Rows from block 5 of a small class-conditioned image flow-matching model, named by matrix and row number. Rows with one number within an expert belong to one neuron, the router's apart. Each number is 128 + 24 x the weight over its row's rms, rounded and kept within 0 to 255. All counts start at 0. Numbers have three digits each.
After each expert's rows are labels from the 100 images, of 14848 (inputs lightly noised), where the router gives the expert most weight on average: "strongest on" is what is common among them. Only what is clearly more common there than usual is listed. The data: dashed paths with two dots that lie on the same path or on different ones. In brackets: how many of the 100.
# router: router (model.blocks.5.mlp.router.weight, 32x128, trained with AdamW), inputs 0-63
# up: expert up (model.blocks.5.mlp.up, 32x64x128), inputs 0-63
# down: expert down (model.blocks.5.mlp.down, 32x128x64, transposed), outputs 0-63

# expert 9
router.9:135135129135121144170116178149142106108134117146134169128146133099123155130136139104148159136112146159105147110150132158106100102134109138134111121125115142092126136144162114195154135155151114
up.0:128128128128128128128128128128128128128173128128128128128128128128167128128128095077128128157128128128177063128128207128128128128128128128128163166128088128128128128169128128128164085128128128
down.0:128128168128128128128128128162128151128078128128128128128128095128166096128128175128080128107128102128181128128128177128149175128128128128128128128128079163157128065128128128159128095128128128
up.1:128168095107155128171145173104128128049068094128068137128128110128128085184166128128105128128128128128154128128128128128128128161128128128128128128128146190108128128110067128169191128156128128
down.1:096090128128092176151128196096107072102196128128153158128128093151128128128100128148128102128143128093153156161128128128128128128128170128128128128189070128114128128149128074093106128157128128
up.2:128128128128174128128128097128128128106128128128128128128128128128128128128128128128128128086128128097128128065128128128171128165128128128098082128128083128186128172128170081128128128077128128
down.2:128128186128082164128128128128128128128128128128128128128128128065128128128072128128128128128128128128128128128128128128082128128128128128128128128128128128187128180071128128128128128091086128
up.3:128128150159079128167128128099128128128128128128128128128128149128128112128128128106062128128128128162128128128128128095128128092161128081078178128128186128079128089095078128128142128128128100
down.3:113128128103128104128128112170128081091128104090146128139128150100086128128049170128159155128188145128128128128128128162150099128164114128128175128128098084128128075106128203151128128128128151
up.4:128174073065094128105160128128155072128128081128128180128099128128158128189185128100128128128128147128128177128128128158128128090128104128128128128128100128128128079128128107109128128074128128
down.4:128087128128071128087128098094128128128128128128128128128095163128128128224074147128128128128128128128128073170128128128128128128128128049128128128128128128128128128128128113181103128094128128
strongest on: short paths (90)

# expert 1
router.1:138127143150139130154106183155131085075172127120157158119126114119137109145123126122139170119116161137094152122126151168100090087156107134152165137147090142134138146139145109150178155133138129
up.0:128128128102076128128128128128128128128128065128128068162128128128061128176128128160070128128082128128128128128043128128128128128128128164203128128128128128128128128106128128085128128128128128
down.0:128128128128128128077100128128128128128128226128128128128128128183147128128109186128128181128099128128128128128128128128128128072128128128128128128128128128128093162128157128099148128128128128
up.1:167128128128077169128091128160128177128128128128128128083128128096128128128128128128128173128181128183128128089128128128128195128128128128160142152128128128061128128128128128128103128128128128
down.1:160167102128201148183128128128128128088128128095128128105128170128128183167128128128182128128128128128103128102187089128128128128128128128128189128128128128101173128097179199128156128128093128
up.2:150128089162094166111093073128128128053128161128140128093128103128097128128128128128128128128178128128128128184128128077146128091102128128197128128128161140128144152094128090128128086106128128
down.2:128128128151156161061128094128128128083069128128106128128128150128128128100128128128128128128128159128128071154157128128070109128128128128128128128158128128128128166128128128128184128109128128
up.3:103128102128128185128159168128128112128128087128128162128128128203155094128128140128128160128128128106128128048154128110169118128128128182094128128128128128128147128107128128128128102100056128
down.3:128128128128128128128128128128128128164128087128063128174128128128128128128087128128128128128128128128128175128128099128112151128128128128128128128128128128128128128128128165150185152071128167
up.4:128128166128128157128082128093172128064128128128149068128128128128128099128128128128162128128128128072128102128186128185128128141128112094128128128128128128128176154128128128153128128149128128
down.4:128168128128128128128068128128116110128151128108142110099128177128128128128113128128128080128128128128128088128128128128168128128128187128128128128160128139128128128049128128128128128128128128
strongest on: short paths (84)

# expert 14
router.14:132102098132130127188118155126159111100117143144149160106095124114154130137105135087106132119126163151092181119153150143138144082147121108097166119149124174110121124125131110155166113143143135
up.0:128128128182128128128128107128162096148211128128128128128128128128128128128128128082128103128128128128128094128087128128128128116128197128128128128128128128128128128128099090097128061128128128
down.0:128128092128128128128180128128128179171024128128128128128128128128128128128128128128065128128128128184128128074128180128128128128128128128128128128128128128151128128128128128188128078073128128
up.1:128128128128128092092170128128128128152128128091128128128128148107088149128128128128115128128156128163098128078115128128100181128128128128128128147128128128095128100066063101128107118182128089
down.1:171128128128128161087102164128128128128164128079099113150168128072128093128128119109176117128128128167079091071085128109163128128128128128128128128128128128128128097128128103108128128167128094
up.2:128178128128080128128169106110172128128095128078128106128128128128128128167193128128128128128128128148162128099105128128069128086128079086128128158128128087128128128128128128044156128128150100
down.2:104094096091128128110093088128128128128164156128128128128128128145128191128100128102162128128095128154128128128128128128128089128128128128128162128078050087128128128128100149171128128128128173
up.3:128128128128087128128128128166128128128128128128091067106128128091128128128128128128087128094096128128128128128128128128128128128139128154051088104128128128092128128128050128059152128128128109
down.3:203128128128128128128128148098084091128105128170128128128128128094128157128128066128170098173068128165084128128128128095128088128128128128128128128128100128100128128128083156128128128128128128
up.4:128128093128128128128128128128128128128128128128128128128128128128128128084128128128088128128128128128128128128128128026128128128128128128128175128128128128128128128066128128128128128128064173
down.4:128096128128128128128128128128128128128091128128084128128161128174128128192104165128128128128128128128128116128155128169204128100155128128128128128128089095128128142128128105128128128128155128
strongest on: short paths (90)

# expert 24
router.24:129150148138157180118135116140120110129154085123101090112116115165146111119143092126083090151118157117133122134162152104126145125105175119154121160082107094144128119108095151097156118080102108
up.0:128128128128170128128106128128186097089128090128128128145128128085128097128128128128128128075128128128128128030128106098151128128128128128128128128128085128128128128176128128128128128050044185
down.0:161128172101128158128128128128128074128128128119128128079128160108095077128114128128102128128128086192114189128128075128128073128128128128128092160128094105128128106128128128095128060164128128
up.1:093128128128128128091128148100128128128077188128128128128128128128205084128128128156128128169152155128128128128128128167128128171128165128128128080128128128128128128100102128128076128094128128
down.1:095128128128128128128128128067128128128128128128086128128128128128128078181093107128155128128181128128128093144158128059128074128128174128128128128085128105128128128128128128128093128170080128
up.2:177088128128166174128128128128128128086189128171128128128128128128128060075128128101128128128128128128128169128128128128128128061128128128128128160128128128128128128128128128128181128128128128
down.2:128128128162157128128128128204128128064128174128106128128128128128076155074175128128128128128128128128165138074128168128128128128128128128128128128128128128128128087128113150128108128128128128
up.3:128128128184105128128128128103128128128128128128128128128170128090054128128166128128128128128128042128128128128165183128128128081128128128072128128080080163106128128128058128128128128128128128
down.3:128128187092128128128128128128188128128128161128128090128095128128185128128128128156128071128072153128128128128128128128128128128128128120107096092158128128082093128128128128128165128128128086
up.4:152128128128128128128103128128094128128069128083171128128128104128159128128128128128128128105128128107090128128151092105128128128090128128163084128128128154174094128128128067111128159128084156
down.4:101177128128128128128128128128128128128128128128083128128128128152154083182128068128093128108089128128128128128162128128128128108094128128101128128128128128128092110128174082128128128172099128
strongest on: many distractors (79)

# expert 21
router.21:163129131134113142165085160140144138112180162149125189157135121151154147155158120141135159129153135126104160141127145115142122103155165144133124141133106118138104120134134116154173103153106118
up.0:128083128143168128128128128128128084128128128128207128163128128090104197128157128144128128089085128128128128128196091128128128128128155128128128177146093153097162128128102154128128188128186128
down.0:128069128152076128097128128084092086128080128173182128104128105128076146128102128128128106128128140128128128128128128109128100101128093128163169170128128163128128128128097076089076128128128128
up.1:128163128128128128128172128128128088128128128128213128128146158149128128128128128128128174098128128165128128093128164128073100128128128128128183128094141128128188161128102098128128128102082128
down.1:157128162128128093128128169128128128128128128128128128128128081128128128128128128128128166078206094128085128128128165128128128128128128128128128128065170128128128128158155180128161099128085128
up.2:179128128128128128128140128128087128152128128128212128128101128128128110128128128128128128128128128128128128157128128067078160128192128128106128188128128128107128128165128100128128128077128128
down.2:128084128128128091128128128128183128088128128128169128128128128172128128128128128128086128101086128128128128128128128079128182128128128128151128163089128128072073128128071128163128128128128128
up.3:128128128128128097128128166128128069178128045128115128128128147128128128128128128128128128128160201128085128128078128128128104103128128188128128081176155128128128128128155128128128128174086176
down.3:128128128128128128128147093177128128128161172128128161128128128171070128099160145128128128128128092174128075128105128158128128128175128153128128128101128128151159085172128128128128105128128128
up.4:128128165128104128157221128128128165128128128167128128083102128102151195128175128128173128128128128108128166128128188128128128128128153128128163128128128128147153128128128073128128147111085128
down.4:128128128128088128128178128128128128128128128128128128206128128093128128158128128128128128128128163128128128165128128128128152128128128128128093128128128128128128128092109187068184128128128048
strongest on: short paths (90)

# expert 4
router.4:106121141147166114118153100143139148178153176151106131113168125090101127091089165081165113111121124108114073128161119106115139180131133139112111118132098124112097185151108145111109138183133136
up.0:128128162128128179083128128128092128086128128128128128128128128128128128181169029128128128128160128128128162128128128128128128047128128097128128128128128128128128128128128088128128128066074128
down.0:128128128054166128128078097094128102128128128077128128128128128128149096174128128128128156128128151128089128128151128128128100128128128128128128128128128128128128128128128128128128128128128128
up.1:128128128156088128158128128128128187128128128171165085128097128128105128175128189167128128128128086098128128128157154178128128164128128128128157128173128097128128128128160128128160128090128128
down.1:128170090128154099128092128128154128156090093179128178128128128128162128128128099128077128128128160128128156128128100085105128128128128128063172128128128128128128128128128128097098128128149128
up.2:128090128128064162128091128128128128128128128128128128128158128128128128177128128128128128128218085128128128128128128176128203128128166128067194128128128128179128128128128128128080128128128090
down.2:128128128045128105128109153128128128081176128128128128128128128128161237128128128128128102128128151128128128128128128128128128128128170128128128099106128077128071128128128128128170128158128128
up.3:128128128128128128178128128128128128187128184062128128128128161128128171108128164094128128128128128128128128102184081153155128167128128186128170128128128128128128128128098128149128163128128128
down.3:128128144128163128090059128094128128128128128128128128128128158109128128182080163128158142128128165128161128161168116128100096128128076128128164153128128151168128088128128161101157128128128089
up.4:128128128128083128128167128080128187104128128161179128128176128128128128185153168103128100090128128106128128128128128128128128193128150128128128067190128163128099155128128128128128128063095128
down.4:094114128155089128128087128128177088190128128128128154111079128128128128128128128128128174128128128128128128180157128128128128071128095128128128165128128185128128128128128173102128128128128128
strongest on: many distractors (78)

# expert 5
router.5:130122156109164123106119164144148125152163126128157133090139094104119150088089166130125115153133168158126141135174168139071135125146144137118102106097093144140124151137209176129108097147142112
up.0:156128128100128106157128128100128128080087128128148154128128092128128151128128152128128172128128128081077128128074128128128128128128050128101111128128102121128065128128128104128128128128128128
down.0:128128107128128128128128105128101128128147128151065128161128154187128128091128128128128128065128128128128128128128128114128128154083128128128128128128128128176128086128128128128128128190128144
up.1:224090128128128128128128128128128128128128128098128085128156128060100128203128128128050059128128128128128194128128042128128128128128128128128212128128128128128128128128128128128128128128128128
down.1:128128128128128128113128112128128128128128152128128128181148128128128128217128223128128128079128128128128128128128146128128128128128128113181128128128128156128128128175128128128128085128128128
up.2:156128128148128062128128165128128170128169128128128128128128128104128128128128128069128128128095128128128067089128128128128076128128142128128128101128128144049053128128077128128128128128128128
down.2:075128128128128182128128128185128128128128128128128128128128085128128128070216082091128128128128107128128128057128128128128128128122094128128128205128128128025128128128176128128157128128128128
up.3:128128128128128128128128128085128128128128142128172090128128128128180085128128128128128169128128128128225128163107128169160128143128128128083128128128194128128185128088128068164128128128128128
down.3:128134128128128128106128128128128128128128128160128128128128128128128128128128176201128146069128168128199174128144128128128128128147128087196201128128151128128128128128128162128128128188128128
up.4:128173128128128128067122128128128145128128128128128128128128145128128128180128128128076128128128066071128128128151128128181082128128128128128128124128128128128189128128128079128098128128128092
down.4:154171047128128128128128128092128128128128128128128115128080128128128128128128128168128128128128108128128128193128128128104128128207128100128128081128128128128128128156128128108128128151128128
strongest on: many distractors (82)

# expert 11
router.11:112141110142118154131162104122149139121145103146164120142104128141093143113135165124164080121088115089122076158183125105131101179102162138129087111130164110130128158147124124130099097098110143
up.0:202128073128128170128128128128128128085128128167128128128128092128128128179128128171128109128128128128074128174128128128128128128153100128128160128128128128128158112128086079154128106149128128
down.0:128128166175128128128128160128128128081128128148128068128128128128128083128128128154128128128128128128128128128128128128128128095061128102066128128172128182066128103093128128070128092128128081
up.1:190128128128055128102128128128128188148128128128174128153128128091128083128128128128153128062128128128128063162128075128128128156128128128161128128128128160128128156128128128089128128128064128
down.1:128176128090128128128128128128128128128128128128128128128128128169128128128128128128128128034128128128128128172128128128128128128128128128128229128074128128128128128128128128128128128128128128
up.2:146128088128098128128175128128128162128128128150174069128162128128128128183128167128128128128128128128128153159192061090128128164094128128155094092128128128128151083186128128128128128098095128
down.2:168128141111128118170128128171084128178128128128147091128194180128104153128128128128128128128163067128128072128128128128128128128128098128128128092128128128128128082157097128181100147156061128
up.3:173128185128128154128162128128128128073128191128128128128170128128179128172095128128128128128128128098075128128128128128128128128170128128128128164128128128128128128156128128128128128128128128
down.3:128193128128161162128128128128128128128128076128128128128128128128093128128128128128074128128128191108128128128128128185128155085193128128128128187128113234128128128128128128128128128128176172
up.4:128128128128169128128128128073128069128128128173128128156128128171128128071147077170099128128128128069128128128100128128181128128128128105128128128095128128128128128128070148081128128082085128
down.4:073128080097128165128128128128128128118183128128180185158128159128093156128161128128128177128128099128128128128128156128103077153128128128128100090128128128128128128128128128128128128093164128
strongest on: many distractors (81)